config.toml
model = "image captioner"
train_examples = 122500
crop_scale_min = 1
encoder_norm_position = "pre"
encoder_moe = "top_k"
encoder_moe_every = 1
encoder_layers = 6
encoder_positions = "learned"
decoder_norm_position = "pre"
decoder_activation = "swiglu"
decoder_bias = "none"
residual_init = "none"
muon_scale = "original"
epochs = 29.3
weight_decay = 0.005
Rows from block 3 of the image encoder of a small image captioner, named by matrix and row number. Rows with one number within an expert belong to one neuron, the router's apart. Each number is 128 + 32 x the weight over its row's rms, rounded and kept within 0 to 255. All counts start at 0. Numbers have three digits each. After the name is the row's rms in percent of the matrix's.
Before each expert's rows are labels from the 100 images, of 14848, where the router gives the expert most weight on average: "lies over" is the class under the peak. Only what is clearly more common there than usual is listed. The data: simulated grey scan slices of phantoms with and without marks.
# router: router (encoder.blocks.3.mlp.router.weight, 8x192, trained with AdamW), inputs 0-191
# gate: expert gate (encoder.blocks.3.mlp.gate, 8x96x192), inputs 0-191
# up: expert up (encoder.blocks.3.mlp.up, 8x96x192), inputs 0-191
# down: expert down (encoder.blocks.3.mlp.down, 8x192x96, transposed), outputs 0-191

# expert 3
lies over: organ
router.3 090:047138122200145120135163087117138150116082147127134135111150131152128114081150143071089151130155166103105094103211142104131148113116161099099160132139156170123174172103117086126185122136123150127174162155093127091147079108096088138083078101146134123105164088095131060142079185135084128100138156134092160097149119151147131192173153156136109167114110122100096126081143117109047146062099156133163105076076074112092065168075165152121078136175062130146117206104157124129058135106125175114160139116131136152122118089133151142134082131143144061131170117173157154160091113144118172108
gate.0 091:067118129135100098112086137099093102143120124119106162153148122122126098137166114019091124151171153120115118140134078185165147191126110071201161164106118132100151119083174133110131148168090089134141165154171104113126167078139136198149164073147097144093121090110111126125146072098111093102118135125109146200075143108124083073120094095056154144145120175112216165072123147129130070057120146142150119095100132117112145138138090126132134145133089162109110169148069116156167088153150146118108126181109127183066135149103080186139129170129161147136111156123121126069129084074112131167
up.0 095:081162101115146096166143084183067216172158104125155137135092100107165115107172158102075180131132127116107120082106130078132162053200105113138139183099108110099077157076104130179138135098190108069113167103128140133178146100151073099150114082191142113091093122180129159113168121105121108112109121099091118125160063104131131158099142119119180123129138160127092081159151145154147177136174074164083176173129194135165163132093125137125122149180142107113169113110079147115133134124084108124100082147117151110181164132131107170089102152115073160097128067131184137100108088133126169114
down.0 100:096099106156132113167108140124126144079141150143121116114127114169155105163128116115118048115110116118090132111142169120128140063088209133158126131113072096175128062108127104145151151138111137150133097127174150156128163139115145063120111134069163214168111177087046107140158112069113105132145122143113076122137087124137158137124192109082189090086107131114111181128156143130148191116115152073157146080114117162110096118140142087146091097098146150120152098121091124112098098134125171130134131122087063098152133127158062129127185142137116199173097226089072117137077076092193136108
gate.1 097:186178126146100106139140152130133104164087114163158157086152111119163136159059199143173081133159153117153116089158042161143140147150128149095124130077109122155246167171119112109153141127128147163127088141165093135185156092148122138150114091192096181126182116097087108177112136148139136158114110061096120131080096161182086121157138127087115118170163113117189116132146127106120112079184176116131126152082101122139128151110196108090107125171093134134127168133115110121094141126109129138145103077102158150181104163131100146146148140196123112197220148140158176107102171168117128143
up.1 099:114061149187143092185080171164116125115147113094176146110144095170106143174077101165129132099126112134074166125106122101157119086126169109159088121141077102073146146162113131199085091091083142127162113107104087146116158142152109140106116099144083082147127171101186120172126087179082105119143126138159140084133187105072173096107126093161111154129125149170145118085114083128148084096151092178147084149133126122111072165175127169102162146146096117137142176085144135122217078095128112181096185099140079106135136066118114137098147135079139063109113128140149131115136144107222173120
down.1 097:112136141129139132158181072085112202138102087070123089204137109188175128081138219121130107224126188125104166116145116131148141116111150160199119102178095128138159072128207138140099147173178164162107159100137113144124119135097159118059154103077148124129057126144130138210120115126132135106116148191110093139161139123169138111157150114139160123110074127091149170157167132130164104096151126111172081124146166163112091108101111171127138076169127098140089130119101152139114129147159069137121077138119141110118121062123166096155204118115107146108081136146089101096167112135139156113
gate.2 102:115154140109075129166132081148130085148147141142138101159127081168119146132152126179105112103140148075094102172102099147132127126082154158126136163151118118115098102127084137165125137156112103162120090107064205171111099090127083105082119082094145170130219094166089135131086131095179081147192158118079107146090152132118151146114144154098133148129200129125165173173128137138090132088128047150182150080143082073161128144138149176150153129135119158136088075166098101157107161177081150126092065170171130107121100165180134170158153137138142142126104138147147120126241131107106195141
up.2 096:105143083091151125103144168128164155057130178155115161103202189125117161147105160173166101156138139115144156109091141138159136147106159112113093180102125113148078178125091125092194141073111199127071172142195123172171139128140127133160128150088159140162115117123121111103119144149130142085098118089122146126094123146132088114137113133124101093139134117194063108174134094109051098112126139127122116101139153180161139097131107066148128142102146152155092125148152120123093037193108160168101155101107196055068127102128064113100143068136150189167164108117154143147109095196130162108
down.2 094:108185129142117151076147084149094105157094145100144142137098110104130143112079117112220098152154145079126081151131126135120070147118135175108129130114111129130125151091126160110178197102120103075157158085079181139114124149104123109074156127121029083063110124112091129104115118120053132077182127164109111159156144122111126144124148177104139165140050180106117128158101109166107134067118155119105112166154186103123113124123103159078158135159068139095109119187155128073110111106097138133068155126144173157167107159084111136065149131098184167143156083089135123175113191088107133184
gate.3 108:171159121175187087196170134139142106171149106135130102118134076106124105087169113108140155120162177082170101088108109123117135077126113184102080141085135105163148120144132177063103147123085112090154095120046132153078183133170176098045126129156140122142178112188130184154094167147123129116120162080138087114122042155136142099109128153098118144105104096182106096148183131134118105081117111158136167148140084128198089114125166167159169122120146101137132094101197116130108097154152135092100180147122134176131168130084126168101116161150155159103135125093104082127127067189160102089
up.3 106:108187070074131135190122066102081111090129124112106145153046155122131112179116169146168118137150126104104146119097122127171145150123164094125118082119089142182080155110147125136130159130133107121065140113161140062132126186129127131203058087102164116116149105069137110115096120116127108132169154127095125158114135097153105175167130096235106097136101057147149142147109150142101132108141123097093178093148102106167121104150098114196197171138151159148203100135060127132127155113193160151157114122152098097172115196145147132128093119153145140138138155135092170135061154104069140114
down.3 093:096147090181119123123054184167135091148131120125063117164128167100139126156125154128189100168087185153094155110115172097133159139097142186180129108156099173075149133132138168158112150124127112111134104143164137104120137099139114154171114161111071127072164108107239117140110108115128062126135152057140054138129094112115133061107091160156148167158153117142091091132139117124133124161096142162164129133118148122139070119171118177095168065153086163180121089181126121108083116148106134113126098111152046131090140113128143167187170078173131139138133102105148148146171140172098195179
gate.4 103:165129152191148152134144120118125115102083179162149155187105100072100173160215091156165161118134168150097139197101133156150105185155197181170145142118156135124123180089146076103114114151114113100083143102124198142157142148144090133105086131147146158085086162121094135110153181088096103160139149114107180147078154154133173175126144099108112073134065095102168128100149174160122130192142063052144085109095152128159134159160084122096073152110125141111066112107107125141163128117132069121155162114145154109099131150094151167153127138100103155106085104156090085175104147130114070098
up.4 098:101127130175146085108156106140117131187137110134077125130110151124115121103124060183097140163115165190112156046124163136085089119154052133140196184124073145111147176158202163150094134121100158157092130101135103155171136145129103135159132166132102118168182154075112113164151111154109164097157096132084155087067102083131118136129170141150157147132119138122107118139131170132104083163104153124158093147161155102138127147080146113158145160145146104168120081138161157120099152145126102120166098104151094162157089128131191172140139107137143231110118092168136096214110130175172021128
down.4 101:090160091172147149161102118135137096089109076134139077134107118157161142068140096101129123140103140139096123160176158202104104126120074096106142109145205106112131098163117182122117139172081080167102118080200133137132103166106149163067096155163114177173134176102129131135137120148135144074140111145116072115095133150118117107125151187151099109094217157160109131080134128155105154126147147086165150068139153102097141113169139089103114085083044165164156138079169097112104140108116093154114141213121117130110122090216117173126096122072124102155145181143112151197133143140136141174

# expert 7
lies over: air
router.7 078:114111112065158157094151067146115118113164111099108133093109166121118137140115118188155130154150043098119146080128153164100078166121126085182099169135110098167097122112102074136175108166080147140160085132107180120161102130099106122077151158121121148110138096158087141143153122128159197114130152123142143141143117147123141129096098130135169122113133188102096066157092142077101164175117091137117091191121127100133081133136151100115126141106115137122132134104164077107165051186110199125039105098105174191179136097112013153157134172129181146088113149149182140170138087142132128139
gate.0 102:100101094140151151132140111121156159153141100073109147139098177082081157057131136138143123143060117091107137071082109081111175075160145112136128127092072173140162107126158178125139072108164125088139092144134121155120090155145125139122140136123109164152150130102159127152068182119101194117145116135143101117102108089185095069197096140055176081071153166144112092105141105114138141089085087151137146116114155121075175161122119153136170168124102115185126168129149115164068189096082145074155101161139086170081087130125101179112053114084132121141109104121072121166136088174104112174
up.0 099:138155107136181112118093078099128126116105116161166093165115189122053147179159051157119135079141082173126163145098103088154138122130091133115099081136084180172116192150090081097154078117123109117116078121171121072097084122180142140133150103134087111225163097094099132088155129120139094129145128117191118115159178158168148143133105166095129127155152112145131123138167105145106128094102112141106076186089090072110123162080169201123140096103125119198103130120127118080110096124134109127116143155137131123224123118164152193112155177092128186077148119155127156169088117143105131147
down.0 104:138115114192148120168119162081104143213144137145123114140080058165125100159080135060151155117114087119158158157148093104099148224155176079128066127139140098118088125154063086082163111131131165120177138180025105132128154126168145200152101122156125115069137090136151112068127138122110148086177105085136138157124147104143200160093088082071120106118200159115136121112104166155117110139130135109192122125088081105115114144159134121113128175139120124181117124181130135111155145127086095167127117182103152174178140106163093090104144136120128157093124128106130155142148155176138115167
gate.1 098:126130128136166127075216083152145052124127141093154140104078106143143085133122120122128201106078150178078100142167102121153090132136085116172131099091137105046103138112148162113121078129152071143118152163167131110206086147090062106136123143126149114155123190117167141095127173127096116197107044043099135105136172137147138163084118184142139137120116068135148122176101110114118140123105100068121114124125137122153115123106132118103092068115097094102144172169158133088116166073105173127131159121187074164125065141095140121146116108098074112133122142091113119134135100184178102135
up.1 095:143133145065097111141127183107095139121178131092107132159099119125078127138125159122170123127117149108196081124118139097106113108150116092162104130153149132130125134140089133121072070084083149131197133169120131073146209141177194136156157114094153104142193128113077107164152158122128113121146123083167144117142093111183187047079113140107086104110158135103157097094117128155106063120112117122144157169205128148047136181118099124165094100118128130105096130127127128142187155120171089166142126142113085138117092017185110150082174146146146120151130151072122121143124122173202092149
down.1 100:191162116125123112070145134153159163094076127156153067140178192122148125167142170147127116096102166077144123152113138115138200140118153130107142114109182170165147085148143098092158090115177093102119101118086156165101121096079109155125118112122131155138149088144115128159148093111100142061094105139113097159144176088121198163117149170142192135121074152105095120125104100083118063112192130074157055084099103129088165137146167113103165104230126104161143099100130177072168160150143128149138125140150092153131100143096166149079119152098163099162120127155154134117108125119025095105
gate.2 096:104082111109146129170103148120186084131128076139048066100102114121157154138168151147049069091159090106148141198145086123127107081128162196137140102198153149103095141110144154143096101090137153152226160163099092128114110113096123082141152151148122146097084109112118167110161078181111163172104133124128085142127114121046139082145115161153143203124149110105132085172160165100131174140119101124159119117153094072179118151105156079102117145122178102120137164150109086063090122104132139095167128133142109112115111113146094089102065151193171136120166150125110127136144119125077096175
up.2 091:115085145147140167104098120067167122175097087158115169172136158113087103115152059165069174109089154163116117138146143130166093096144103072136178115149126091169123091083184143127101101066136148096117130162194168176111106167129139109137155111166185098118136192156099146150096152101149090175109178140122181161121166081128135135153139125095137152163174103136144194159189147074119147125110107102098086122185200150108117113131158108151104101139108129072125172169078066124143102139109073131176167100137081145085041150134116140091135146095088115101122155134132108122127161089096097095
down.2 101:142113087074104113133148173112091120120114128103105150127106134122117130151140065154156085167143042077127153172175093133110104106173090124099145108132173150061150069126107094141144134144095110146108113083094120136134075069110135090088101116027183147105073136129128135082097124117133073084096146101129128087130119159100116111106091168115124194140109170083079132143144104120161051080121130107063151159130140142171153096149098141086114169148161148177048114093162101168158069112082126149133115151167120140116108182154126100161117131088134119079119185070130161096088096140124185151
gate.3 108:090087085052117130148135087137150087171163098143139116087138101160074146075141144122149083113109071102160142080167181149098112169148153111149098128160117136180118141126110145080110121112124127169140166131159124082122104174152171123121116107137165109139164114169137168079109140089119113178062114086130111072117127152076132103090136091162162120151185123117169155129146127072140181108112076108113131148122114168133175152135106114136087132093095134102098229165120102084123083097154078133101117116090126155203166131097104153114118119101097115133165100140050092172115114114016102065
up.3 107:120073103122127116150114217137118085090141149122103136136149106173120102149114139114144156146116093134125167151116188154111123102151105115150105110140184054142061114105102138104046074087094162075117140185167144126153111102147104117153149109121101128145033080100114098100148194131097124103124120146188126172143130142115124082151124144135075105073076140115117111119089070090162126181099155144131045073106157141106144094098106150165105146125178111099101106123141152164058059148158178093056140090149185155139140128158112089090147139088120139169099105118148102165123163101160100166
down.3 107:151129119128115139095086181137158173179143111122171167150146123100153133106160088164090091128189158183144110103154131142088116148138174147146077141073144131099101164166137139154126096142153126196115076212155075116088147108076197096157115141134021167150115127097106124107125067152186132133104158124096118124131095138123123142098136122161125109152119176141129126113142115168158161150091133100078099042133102127177107128173140098082117133173151144114121163104135155168171143184114096105108103075136130120158103200168085174085152073136088151129113126104047091164107114143086144076
gate.4 100:105144151116170162175125150149151136114147164102159206145184158171155115101120136136116168173141113170159042131131143132124138202135137155136115134165094103135133175088144151140117152084097097184099130030175127102104121090100120154128124157147179134170110108111092134147100100121169145114160125187151050137174119108109109167125102155146166138114119214160119181109193097149104105153112083075074113156149137063111109136116095165163116100111136151149166091105189098105130083087137126165114126122124182066104141110124186105156096187122150089084114152104111182143152122102113128061
up.4 103:069130064140110135123160131148163086094133155166178156136138105125088111156116081172119147102151149124168105178164121092095155092151168098102162125108159108109103109119106127170078073153091102126139137104114104109090102147090121129099169147110094124189167104089152100070151089130147162109138132148137154145157102087131164095036171119127094127111105129144152093069071145121145113115171159142123103110092121192165128076084104157067135179138165164131130169140110172119142184119109119136154063100139087186154109168075082075143127152138058116138171102113114029183144155111130198129
down.4 101:137128131114129126133088055147112126092136153164193148144066159121202125121063156136064138126161087168109125148161129126139089068138147157116109146086108082104152166052138134189116092135110076184156148103158139132170115135109144131041134100147172113174137165155079111203137130091198174147143154140086131134108112084147084158142178127187125153090101114122108106180133071107106137132162098140147098122090149092148159079155085168115126145139125145093120066118127150122192147106141107099148134107135133100173074087128151143144156118073143076126208094182117130160146115151093168137

# expert 1
lies over: air
router.1 071:089137091151142073212148130083061131187091150151101140143107151135116113136184114097138139121170116113134080116140107140123131087072130090139128103150135151136145144111110102048161074105119099089174139113087122105103124127138104183050051103089093150100160120133116098140122167129106126106103095106158186043096071087109097147155159094106132085057120128101120082134082083087073175082144089104151063081141128086120054120123102123072117102124112130086083121109159100093129093099150090180118157149147154117159139086140126165117091153120159104122094113121147154128151204123103118114
gate.0 095:168102141072157133103065160158181152109122133086141168089177061177171124113103111135088144116123102109171043099141066054133201154114104150091149106105131111183117161165133128119101105138143168114126153105189134134129137177145085135201155151151190119076091136168033113135109173134144065142103125126110117181121125157202135087075147207107132132178099136101177113157177120099135114168125117105140139102166123086075126115114124162109102152133095082179148114162114111138109123074135090091080137180132115158157124105101118170147086141128158143139138158121155130092123129095137113120
up.0 102:113135133125125166128158143101141120080156116167105129156149096194140120125162160159124121153112150095131077125101147140131058105130122143140125073118191159190132177185135112115057085128176178099142096110127157112127155136164071128095147084075182102114112057146117148155185077097124124118117150196128117161145065117079137082137151182109156164170135154147115175107130146106120116144150131143099183178192156118093117103109086189107104111110160140118099047117139136129178154131095133130133149183116169100139152169202149191174179085117128111113100176164160097070111148103139186124
down.0 100:159160138112090104175086136118198122079132115101075107079115167156127145110193178093095134149131088155135153140082171116138180078151147162137134125074145185129094146099084159106126121142159089170212147112098156153121170103143069109124099127156064153123142110127107110106180108130118087094063104113116127115156165092132098134144117172139080071146176147136094118103178110112149158103062100132158085123117102116097152180127115132227150159143139048148105147113084095157134119132092108145113130173191125141168145069128120163190142132124197109151141159135149143146159156137105126051
gate.1 098:158152142094123120154163154097121082126104079164128149095203117108114165135153110161178107175101084119156137154063167112095109164123168103099089122110116128111161091158162067130147146072177122107195097133194124133123141164106155149097128080099136160100135096173138141152124099081071153130177119098073105141091123108115149143118199109115085135188131135130177126074133156131138130149156141146106098167143132223116152128169153115137169134155200079156118134101162116118177089105068131172094113170179119169212127148099071118094159160077073116142145106080105116167106098119153104133
up.1 100:128106127106074153209096105061110154168111168108129123172147134116161104164181117153202126110162145135080126088126127152115104180084142161117122144210157136123135171149158084141110157119083152099099099145120128080149151135138078167125110101119118099137142135073142142163128092157208112175155140109174156173140087113138126190179160161126077116105159168094123143100128103157119117134096131053112140168156180162167148106125123145138165116140087150086107106173060163149159209110176163123109163163124099112155084129186134172120104133167211153111122109101129122121129199189140144124
down.1 102:124078115095139165104110141153138118130134145095184111107136118130155144119172138166185080087129103050123128121157114133110142112203161107130139161115095106099140154143092133157189146157149100115093124148129115106084143158138123152138147103136085125093130188153102158081151130103068067118108151168140147071116152082131150074086121225149178164086133150158149079090131108159130186163161112112157114104131150083164086171150129146115165108128095083133136052163066141160180150094143160148110187175107072111102054156123132069140135104132139143098139174075103099112078100123211138102
gate.2 092:157117128138148078174027112173143101116118178109124179188090176194153125141121146128096121112107112186179138046162142124089099105098149148101162143170162118141184165116124150096107080122154126165123125081176073144110119090102155138148134106132151160109141116110094078140134147111151089103136163123192098191041076094164157106082115106101118107184090142114132130117152115120119167113140164151115114100160132163160157148151134114193123163077141104172109125083046157157117128084130102134109169062113161140097113176117165125121208128125155175087125100112182129129153128130170129154
up.2 099:136086139129115197182150169175125140121109133202098152084114165109165156159134095093111102091127129129098082158141130110082102152125149104120086166086138171151101093153107133147110072095117095075136130109139125130143100103135147178133081141100113113114099129128137093126183102095126150152088156141096177103045106142150101160146105119148131128144126117080152151131178121075146147115168043041090120059117079145129174064062127121056134122098130092105167148130096129144159127098144136153122186123137131159143113176168076183175100101135147158185170155137131148109182204076177113118
down.2 091:089125076113122108163144097146164145106186105150105047128133110105124099115050130094154124082112102112052116157116105125107161083224121115159143118103155115116155121113091075174114137110051167151096166139166098103099170144071075108120105210174152074127078117096199154055142142075124116071157094123158118132113143135140106149097110119112110075172177090173115150089143105106128117124100130127099124148127134117097082140145088142112157074066103095127207124149101153116150111104160161120121114135139104153155148150113122163121121090138094174105087131134137182081154082178133094095
gate.3 091:083072089071096089127103115105058080119115076175107152121101090124164170132100136102150135158126153119110137059125124141124164089106134076103130156137130109157103131167075128128085103157099084133190117109082149120191149091116156120171139130128161135084116137162116126134133129083156114136160108143086147098182076155113058122065119117124080088105135087151134077114070095125178084082098177161114177160156129104160160154172119169198146097126080171139180102096121148090146169116159192138170156157134125159103093157099089158169156127092078153085174113057116086145107161130098141128
up.3 106:185173116202199157182108112144090130088065175066166113105118119147130101136078102128113135154118131143121104133128082094102167139125137159072127210132084101184172100074100156143087144088128125115127110100112071135070166151191122104094178136121120105128139168098098157105137072180119135118164176124157150108151132134072130143134166152140135144155130127090090141101168122062138117126106169156167071137138098068072140121091140143142075118097135185134098132174122140095207096096137131177125087104155121098141151139083107112088148132125160100091077204136089079145161145117102160116
down.3 099:115132138187149121154108149148110181134113124149122114114153127137163113141109108167133050125103147049159121092161195131061158158154083167189132095160094170095149113127109103130084171127118151160098076173087088147102096231150089122114118160108085108115122121189157112116094170152063143085098137117080140152179105059141129109209143108175090071142126099107118144171108134133119104152079147100152051114122099117108099109170132123100128121151114115135117164118139075131065104132117120167120150136149178107139130103131126062076126142125182188047148124159110102126149083144152123153
gate.4 098:184133101144160194137180090164112070104110123117180108098100174159133146088093044150099122124122106164128119149137117151068081124196084099086134149105123105161164157174157187115183158113104137093163128104184134170143121149150180154138114128158115128206152149094118132143140108120103096140085169117126112088182079153132136158102131070147098121168195131143147120108150134146168128108149093110123045185129111153165179122098159144116183129187095138139159153145144099181132101093102093111104187061111183175142143119132094135093159177144105116085186082160146136099144143104152155130
up.4 103:134113101175106113130183126154209114113077091137193152097088117131142158078148135098144150146140106120154139142162116135095071113139148101092127110126158098097109099128091176107136142101067160091138133215135160088125080092168144125136196057122165122077122111080146093084129188112155175131119148130109122102160081112128169103068115124190196091068135147088139112145077111107143148137162157141081136113130081123111087121024099123116164031113119107143129103164130142142109163128071092155135125121106119154123087118144149133031139129129112063158111126158140143135125137102148095147
down.4 095:107086074148132136144119189109112093188057155132146113136042135154150079098158169137113093183118098139163089134068165149132129097150088067149068078135115176164120121137102099127094120106156158094166113173160144139110120122153100113072082115083133138119132127200118096153106104104158145110124115101155085166162140100131100154134125187138168115089111108098177185143066125148105131089091082118123121134159088097163160120108162159086171175097086174053128092111160127126117179173116186054126100167041124169134104152146159124161134141116120097093101143126120095134151097143103119080

# expert 0
lies over: air
router.0 085:154130109100141088212117079145017125156120153077110139135115194096217128093159147100095169141173100107149101126150121167103144167105134094108090105153186126114137169145104133087132064137085114147186154158080129109132120155132062136112087120109127108128152127120141089133101119128162106093115183110149171128062085117051103118110155104136153122114127086098093094092092094068059159121084118157113115107127164105113100120108107153051110171106156128063118179133115126138106118132128092185166110152176135137108105118093092157117100142174161075108130105131152137103148167190121096087
gate.0 089:106139130122134160082139103117142081098133081081105123119084142121178063123106148146143121160122132162124107108183080101074142173100067090122181120134126117114152069082111122129093079154082105077173131078092186118149138172110095114200049139111122165200157123135112145129134085124144126160122169107132140139122132153182142062068124109119161129145096100173055129183157132096154141060113108136165164128151150168125106156123183157125076173172142118081152120092127118126165188153128117096081106122179155120089154095184082117101086106136133173124159119132078106080169106111119171084
up.0 101:057137139125107169080185058150101175136068174194164107148114083143154111136072174145175113096201067166122114130097080127123120113073163135127109152121098158115097106142085119113126129130081117125091153156157131126111161105112118179131165131196111134118137129162090166178141124118137079162082086179125147134147129170120108123121079156085150093130164069135172107133074119129085084195120083181133171092099143148117154105086188131155139134194120110144129103080148046116146072102114145155103104119076102112117113135115140173157122080173163130134114160138078189139141119080152121124
down.0 102:166095134139076108128082154139164101138099112148147148077109166102124126112122111122179159125087135186163206148192092083138150087103195151086112090175161097155136125126103118187124146140090132097138209187119129123128154120119096133147124132174113185080132121158179118131167114140151112181123155087149160144082163129140096131161132083108111110138115092084088134170185082122051130095145169151117074127138153150213112131168159101126181190105143140168173109119154108146103084082175164099082161127170137124144141167158087099172140191100132166119151144097080141130071104110130161104
gate.1 100:164129125086121127144135123085157084195127149131093105111147119065148119172148092091115098116108141122129142125138107170076046136101213138176088159152174125149113112194126176169113106137126158143126137142102136105118156175129192173114145117107088179092117147119104117092104109116168038097117098134080088120160142172172117131124132121157087135160137133106098091106164204114182071138168136117138152155143110098122172157104097145118055174148139156144112087127145071109118143083128149141089127136136131109141158137116190159059147080195183164107122094144114086146093155068153212135
up.1 100:155140095150124136108164110101189138144165012109092127164121143097091112063097205167094111167093137116109162106164139196093127112132083076082114104138077121179093102125149136186207094136100136180120132169115163120057122132157059139108205110098131112156186139131198148166120136130126150152176164100154123111117095129152123111100087131150121130158157108132184122108184136114085156092137142098137125165142121091188108112142079154157146071115106140102151136086119110132078088138138142134115093111081100121156148144185146090160145161131105109195161167172134163133154122113132121083
down.1 092:113117087130145105091153136080121178123094089121127174149166051087103163109119135168141091170132120139126157159144093135101097042122147111152074111135132170109107094207140170151125128094061175162146122105118177127116172155156147187134146103125155155115117124117123132160163112073125102099146097109136111186149130130104112121108048105133166093170096118138135080143182130106103158155185159102153077137151151153194154118160115183092111194069055178152130117114134062118135138104141071176104080149132124105123168078090121065149151120123121106125079176135174099107169150149172118083
gate.2 097:126171098109109139115139143076137139105154170132101145140088151123033122093169109138124120121078152162087123089156079159188119190075116136106178100124117054150107138142162164152143143139139073186145085117137119123166132158179120155096200115122143108114144114185119097175122155153188134102084174101118116138193163077099113146119062120135106111084094078096137122079188150158143091111092115124153121132161066171159134122093125090157159101170138115135077166135137169137146125148122043105104127149126171112073115135122034126067151136113172123125122060150104133158132110169100114147
up.2 101:133104196107100143109113122141149157081083090129195135158136054103129080146146161131113054129114079114088139106093104118128134083080146142067175161172128095131137145128167165141092076083125084131123130111050105141125110113071137132139117150074151134096132125123126129186127124193119121110104149161117139082135169107129084148149128122147134179178134144142103187072122091093129141082152140115092067144107177129112088084170079136169094088123049102118109091164106128153121157145134123164122135137095081085144139121071165087138183159144098114107130136137230119182108068181103144096
down.2 098:117147123113174161122115137086163122144162139086129174013168151137141149092121119130085152157148105089127169149120096159116108120127122127230143130118119196139153109145200164090092164106077100117162136104165156098128125143175110140113172184122123158128194119162065157086122093132146191082117178058179121101116118079147166142122161110148157085154153180127142121139141120089127169139153091131073141122194121093121120121137095132149111156175098152186097137170064179111148132162131102120121134132109087095095058110120147121082107119127171102110169081111081154149161091121130190149
gate.3 106:136170102090117146096115095114175124092131137191157180122131135146113131149125166142166120122141096154143157143062118163092131150142117148082190091128117142107119163123144097130145164126078096137079156104151144095156123147121117154164118106163131105120108162132067149112108103063167065206103076087077156102097104143118161106113136066117091105169121145181174141170134126115122135162155117154099081115081129166135109137113056171123111099174090119121120198155125202115139120076150171126118151160104230121231140134173097173164103105105133120121152114086073206124083130118104152130
up.3 101:146129144098139150144115097071195162144064121050161113134122192163153076221124090154107130139151149114126106126148155113138078174200100117127077184090129099090085117141121105124078141115089130181118113210115078111098106057124145094102120131108124139159192164094161164153123116137124119145127115123187151179107100147129095062106158126113095164169141108138095148148145078143122108146152144111191050150156128143171138140136186127164133123180153165164135143103137118170187099134115134139103115127104099081058137116171126088141088122168141104132134179118109135141107120165167051117
down.3 098:090145077186122060120194137151109142094147135077156133143042212168171143149109078127156088107194122085145155128149080148167111122134161136109126125124145121101119128089125147108199146094126118135136080076144113128113129120116126128148102166175187130163096130091124142081103131162155108135072129126153108163153135119186128120114145139119113129101101090099090102138133148169123114090137159135129123170132199102167125142189121133070151121149111189112139071092137146211175132144104126147193159135070081070135174173109157176162084150129101097104162124083121151160103098196170093085
gate.4 101:204118185118137121088127179137138122151158042075158097076164181152055146146077112126109159152083144077162142105129103173087107158131122151106169137118113143118087142157106081130145192083184108089112123090151100085161130134092143101123171106090180186130065119073083149102115104096115171172149093088138150117180176131136084109104104100115125159146126187137098158102128100117104072146133155112102150151155106138143095104083094143102130098083090130093142144153141176189134110198110086148120106104079122112144127127056109105101140136114140075166118122101178100116182079112134077128
up.4 101:100232058097078091094164109157133116152158118105069144107173111091105144126139127164111132148099129102131127066113096099122124170167110181102128126124201141094090197118083107105112046155164141103127120113128117109181192106107178127101118124045124184100158157146104022185086104083135129130130116121086144154096126134131149157104125113116080136096144169147189177073157143135131118132088120106134139132089143133125128085111088123109161172094162170100192127116137119147070143113121104118145133121123073167113158099136081139134116096104133126151160141199107131166125144051121134137
down.4 098:143128130144154139154123074115068125117085195149152125095131096199162131090101121097161157123107100107091115131115133146133154084095130096164191149058121135157180070119148144143143085146159134167098131090084119084170099179134114178128183107107152098152165106125129159138094088107113006078101086090134090093138101135085118178134186176166169145158144134159162154142160148089161150106146125114133107136188185088166136143098090138137132169170120155119107123100145143157179131142128121200131161112173139121117113135134131170137090114162093181114123155199133156049161088180134108115